{"image_size": 32, "method": "mae", "mask_ratio": 0.75, "loss": "mse", "encoder_norm_position": "pre", "encoder_fused_qkv": true, "encoder_width": 320, "encoder_positions": "learned", "init": "torch_default", "optimizer": "adamw", "beta2": 0.95, "eps": 1e-06, "batch_size": 512, "warmup_steps": 470}
Rows from block 0 of the decoder of a small masked image model, named by matrix and row number. Rows with one number belong to one neuron. Each number is 500 + 25 x the weight over its row's rms, rounded and kept within 0 to 999. All counts start at 0. Numbers have three digits each. After the name is the row's rms in percent of the matrix's.
After each neuron's rows are labels from the 100 images, of 14848, where the neuron reaches its highest value: "strongest on" is what is common among them. Only what is clearly more common there than usual is listed. The data: cartoon faces.
# fc1: MLP up (decoder.0.mlp.fc1.weight, 512x128), inputs 0-127
# fc2: MLP down (decoder.0.mlp.fc2.weight, 128x512, transposed), outputs 0-127

fc1.141 120:533538532504508473473501480521490541458539470476510500533499482524500511487566508521537510452517516538513527511502481488461477461494498491482479461485495486482495513486521499453498471470465527552576506470493510488500510487464509479530494512479478488484522520501497493517514491513510474523489538560539515547483494481457489477470509478483513472498503501454513476452512510471517497489473
fc2.141 110:467504521449516495474525506566445471488455510457523496515462448511485487503554504496544526473532512454496531494521512497527519503526507470490481539520503508521437508485471512454508497473472513530528498478473477480511508515501510467487492487523495480508506523526543555508520446518521484497510506517492487490510493496525521502482492533502525485514498461494531491497497492518472500569511
strongest on: top hat

fc1.262 094:470506525502484482435509480529469454523456511517512492533505464505546474465496498494518539498493484484505511512497455516470469487507482509499513501499511493479519510479493482483526480493475512538497488522517501499537499520524492456498538517492512506466506481514562527421496487464540444481485495496516498560504513511491472490549494520538510533481487491469518514490512575495512511506528
fc2.262 090:472538482475486513537506473437479578489518510477499520483455489499455488548493478487506493507492529508521507474508535532529527464481506484503525487530516483517494503476489505542469506505498514467503514491491498502464517493516531514515478473528514510521493531498454512544511525494489505498520509488499500473483474524529545516461527495443470462538490518491454457483495467490528467485443
strongest on: curly hair

fc1.442 114:500506491507512514511462502512456528455488512499512513517516506526501516522524505551492519523490521500511493456491508457502505500503504491521477480493463501459494484533493486499474473470493489466575551548529537457531554500478499529512473536495480552487464515506496533529496537469460510520432482513521502471467501495519509473514497479502435487466515521498484470479475499497475504491501
fc2.442 152:506487469459478493493543446485481534538480538514504466501499497498499525546508447474544487521521507497504519540544490518493505488479522505471506507500490503503521510468477569541510519509480517486491497463483513491522522537514541488504485455501526457505516508547471491470469537473497470494500491499512481508448495536493464462554473487503516532497496445507514516488509490466550509489509
strongest on: crown; pointed hat

fc1.229 104:465538553524564500496486478500455495466481517511532469501501485499484473501508480531511534515503460458476532512534469513505513494547464490488541505498488547482490495502484468424495491511512539487496473512496483537521508505441491471525494492457547545509526482543493514550473523467515489521527514520523525502526516450501507487478521496499479489484520525476479508492498498481518500509511
fc2.229 112:508453433422456502501520489496505482546494459481506516529510509511484503518451496472501468510510581559535502469483488501493496464462513521491507465512497516486518514495475518545506515499516498536486532496509495485482521510514511524491513480499484493516465524464481504527476487515488514501502494510517505475504469575495508496479473512484506463514490513516491457536511486534496464472456
strongest on: curly hair

fc1.180 088:481473553533511532500480483494494475543489536448510485496494509495518521470485496505541513488521497523474499540514551510494427496525521532477465517521492462478478510461505484490478508531512488462518529508479511480507525476491544469500521508483474492484466454511537492485458507501555499494470511497506519498508451480472496481464515529502499507511483567524505500507467501482526455471544
fc2.180 086:500487452484527474472491525511520515503499483505516491485523472507499486479528482454518521565437481486512501503500516445530482494477475494526483505490520523508509475511486495510514552462490465513542497503443493484444522514484524517448522543529530473498528508523486518480524511495498542506481535473513478499498518472476528511506522484483486532469461486464502516461482500546516546541517
strongest on: top hat

fc1.286 112:537491487447534490522535507491507499488520489487490522506522531534547474491539511511533523505510541560487497489472459426482472492487495495494481507447488469475521490483493491468489483451475474500511508503570541493552535509524491472515520522514473537505529492495501535509530534532510490520478482479524510511519522509513489477471458463465491486507490472477473513502462498487518499502526
fc2.286 092:527500470511486503509486493524528487527529496507531474526501506497500511498431481505517509556462527541500475506501492487471486488513512484480511483528501537458477523492501527520518496480489476473481515527512518506442500492465550491499519481486516496487483490497428464488524476425499477529505521485510494497538493523456509531522487483472496566529563476489490514480471508499480517547511
strongest on: top hat

fc1.324 109:533524499479492468502483508515492521522466473471519499490507482518505480483509528521527509465476502568520523522483493435541475504508461452502540451461489530504495483471511501480500474493457497491503522501477500545505502504494490500534477540484535506575474485481496487512475490474495466527468505526502494512527483500485472513533527517504490466498500496559490457505518512467493522511428
fc2.324 078:489563513540508521472481492474469473504510546502495526542513501486524455473549525527517497530502503472466533511522497493507488510505468515455453503512481496489491518484443498490483516495505494486467502500438522526533531497480453508512512467471491446453510514521504508472496512479479483491495500500478495556541523512507502540481511523482534516508494477443482551523509538523505496514523
strongest on: curly hair

fc1.47 082:494497513508485511489476473525520507495514521490513452470523411517494496472470506478468466471524535505484486474496499533550502513527501537483540489484509545528479519530463513481530493497452495493488519483567529523494493530471505430550466510530524487519517507496464497515504504515527496547502515492488517543515494486526493477513471500531475479514493501448493527514510460509490484506493
fc2.47 075:504533492526511491461508487471504488497461488506509518513508533483491492525533514493541522519496487517519544509552500513503494496525505485471470498465450440531496502496524475483448522525488502511503509489409477495513514502529472549482531524487527494470466520489527500516481481489483476463519545513493537487485486492491523519469531471482497558515497484555492463498485538461493484475478
strongest on: curly hair

fc1.333 081:554535498459492440473494502464534513463491511487487513478505446515481493516503506492477508484490517554553540523518525493501486495495497528471520487516493498500514491451463486468472469514446479539597503470474467455516512504504513487495493494502510491466501513514515494498481528490539532499457508545544532519518511505454490461488509488504473493497482498512491496491487471504484500486476
fc2.333 107:517466493488484441519477497496453487487468528514495449531487493505532496499554529511501510510501562534491488536506488525459507502502497492495452495474443479518488518503531523519515543513490488542448532548489564513490543492474480471490541490517476530491514476463473459490515481482489500503500519487484482486501525527506508501543504477519503512524556481505476517496497486461464486511496
strongest on: crown; pointed hat

fc1.391 101:492498501502481503483534481517487499534541504466512498525527500502504512511486489550514503504536486507491508491502467479470453466459473473496515498463497532496498491487509507471520490481483499498528465465476466430499472501455488479507523501527505512473514548516506508497519479504481436530535600537563538549506495471498485501518513490476512483476524483463465496488487505480501494485497
fc2.391 106:440527495447484494522516507474449540502507506531459485511441505501512529511514480496460521507494531512509538523462489499461514505512481533502466514519478477480526537511494507527473521481522510505487461502510454499523538488518550512542527506502489447494486509479511472482487496490503579464533487478480481515510495513543480477508457483514514505536480550523538520500493503504518518503499
strongest on: curly hair

fc1.353 103:510491520510475543551508469495464459449477489500512506476513519529515511471510515516453523472499493486484511489508502499497475487516460498497564456529486477460543486473527509467491469539492519474521502517523488512516526518499502468479525566518487502513524483511556488564460473494498483497489494504511518482494443450506502502495518497549477529493538490520510491525466531487507480505465
fc2.353 073:507511505519490498530480518536516554490547511532498550554500507523523522493531481499486475514468500499511525488527485545480505541508493496503489471501480503496476476529494489505488497476478513536507483489467546506458438493531481515460483525508452469487478525545453499499481515454511508492472464494513468545531485491479480493495456469499460499479465499482509545474531505532506535502461
strongest on: beard; black hair

fc1.117 092:430479523483488473479501462498486499467494489477497502497551510519532495495462530498523499490496587486510516486546520473521505470570490487470485506492519476505438498469513509464494493509479508494501536481515508514509521536514562462518527497478468478493509475530508499490494520550535464479470486508507486521520530514470489497490495501480509492515435529512501509497498489495515550525488
fc2.117 095:439497486536516528495477513497530490509481499496483489472447518493538502531506477503495525454519490438492494529491519521513512490485476507513526493489464513510550478500466515525518501489526467482506543500532480491511466521509438547497491493548499538497496522503438543519501492509540486492514509524502526528501495525499530471496457519510522476480472481498458441475501459507478488544529
strongest on: top hat

fc1.380 118:546527551497513517484515482507503497475490509496501498483481438536491515483539558511503516500506522555520546517546489514454468518499490513507484505469501520462499505485491471450474462499440500463548491498517504470550532501469538483515482534481514546474500530487484503503492511509503485529453495496519528500500472490511483483492487475493466465499507491470512498451453476489482481492463
fc2.380 133:475489502479527530495522520517500463509494505496528474524509535493500504525421476490484501440522523546520550535511489512485492522491523462501476477468530477498529491526565455450492508540484511485530529456458470510483516477485511493496484485499492490510475514468506518463495482532474507478473482470489498472510493490508524490526502536500480545536478467473532528453484500504526497537516
strongest on: crown

fc1.94 087:460481531475488456482486505523427531433488503491510476536520480515491476518523515522498525510511508495490507534540491508462492485507507499489489546516491483468522510486517526476492506453528493469483518499498531454498482503534534507511497502458495547455511529503476478476481509577514466506480514500520499523489509480541507495448503492473479504536446462514490526502524481502483525530474
fc2.94 091:519494463510526552563480502453531504487514503487477552486490525526532493477476489503479518421475471494494495456487461471495510501499534490504521481481524483498481486485477454529500494504540533529489468499510473533504507479446466516500460530529483504517475483534470495482506555499501512499503538504511485482513473507446502512503520504481483521474554511523484506481471509513509475469538
strongest on: top hat

fc1.332 099:606537521470503515500514496509531492496488481508478521506512488522495475490523494482497500497501489525503486484496469485472485465531498535468498513519516487495527506447491486485474481520471514498488496474562543488509522502526537467461536524517410518468547486530496512490495501497499452465490486510542503527523519525465495489476517483493494499479446503494494489464488491488455499498500
fc2.332 098:563518482516490481524468518527512539513487514523534527528499530479508488514463512510512513495515516542475530523494489512540493534521521473482473470490485480469485444535485488497508480479489523501490498547482511525508497489414481485529519506467520464509504474491482483463512492490480524485478513473496482537511509478470498471556479459523477517534529432506509519524516537487478493525469
strongest on: top hat

fc1.23 085:454535538477495480488513479539501506444543523535470505523514506524532487501486512506499502553484489506503525495522477522461484503479508504470529502521497498489449495480504454506512497540488493515552514498525524496530529518544514449501502544478519523494487514502525504496469536459498533494421491504495492479469476509484481481496501488504448537477473503439487465480491472504489517490544
fc2.23 095:530526486516554507482476529451539555529499534493532489508470497474495542492475509500492514482498469470482482511492514498510509506509495492469508510499517501521542488486506523491537508493477539473528512510451485500463512446469495513499506457507498450493494490527511498511491470498513505560446460473469478463508509492485532514523512514501526482451545514587482494503532493507491490468498
strongest on: looking right; glasses

fc1.417 069:437480560500514470492485501515475514471517475513486517496543479515505503515563501491530507504532540469528526530552487481493486505524499542472511520557516475513412497464496483540506486483495536500496527502503510509522516491470518475467516511523460463524511536477492490500532504462491524493466508482504485483518507505473462449502525520494464523511481512492507492503495487503542515461501
fc2.417 091:479503475481524542471483517509512531523491506501509482478484510519498527506455480516494519532475518443503482520431532494528497480494509462503491508445437496529518472521516503483474512503519446492519496469471490536484512486537510487527470503513514543475480493535457516501476497502470497534506504523453522541479488527511557495491489514486522482501524465514424473493503498486482503532532
strongest on: top hat

fc1.121 117:576553559467530486490490501499531504482491527481509503484516517518495493474478489546561524490523483536524526506510507460473494457496484479485492525472462522509495483491528506514497470480542534438515512504532521461517537528521522525514506543529530524524470507497484509505471472488482488517475486502529497500500483460491489488503506489515481528486484527531443463481459513482496482467510
fc2.121 118:483520504558502499498467533473510543525490492477509486531502516473545481505482525490508509493509486443495505560487535515574502553529466484502519513468500489509520453509516480503525476524474519474499506539453488523498480511471492526504495450489452463490492475539528521492513503506462517489469493482483531485471536497494504524531479514484502551509479519506500519515549514484473521459491
strongest on: crown

fc1.381 074:481503514490519506513501485481485520498458509478445475518486509513544475516533496535470489458517517518490504492518499477460519530518508476494549457481526505471537534511514546455495471466456531497494460503489520524477489543490459489504458492445488488457501513483523492529508507533532462524494523480493510520496543490469508530502465511500534471530498491504505449523514501532538544522474
fc2.381 064:499535530537465510517550507510504474485506446553522512497529477505497514509492525494490501509495491471534516453500471522512525510511452503510434500524525478491487470502536444521517519532502471493521514486515487484497482480516502536485516526525513539482556481513549489512509487466527573484507527533500528489504455495435466489489512486461467498492506510503492513518495488517480470470514
strongest on: beard; black hair; red hair

fc1.89 079:495517511483526503534475496484523478487556501465550458483492505504539467480479491496477506450502530475487518465506474481534481532503487507497461477515539500508491483552531493501531508494513465497515466507542492493518508493477482561492498518533454518541507472494472518500489508476483475506457501533522521531478523460507500533487469558495519512506511555466554520500480488519499489542473
fc2.89 074:532543530504497456484512507519515506533499512504484516533478488490481552525523470528491514538510507533487497510550472510495498453487477483498509504521505451505478531445519481483479494501505545458465485482488494504498542519497512497517504474512545473485509504502482493561478482456468528467506528508464487474465472484517523524514491495466522479533462488526467455461520458525451499480513
strongest on: beard; cap; black hair

fc1.438 076:484517507505493508472461462519519458504487492515535492491473500489531492468478512505513522526499521503518511506529481516511502506514501485521543481459521505521466488517481475501492498513489484595526473481533549534536550528539511480505502511539483530508513490491551484483503513487510551474438528470447438468452495528506527497525527528497479483507508486495488508494490510520500510460504
fc2.438 113:479532501488495500507512496450525498495538467504499474486491505496451541504516521496473488490493504497487528548457485473472503498494494507523485529516467448481513503478513486482475562480513500473507505491445417469452497482515520518481492513490494445505505467471491499485510488535503527483523502551546537513526500502510491517539528519465528496494508563546522528502498479484539497498500
strongest on: curly hair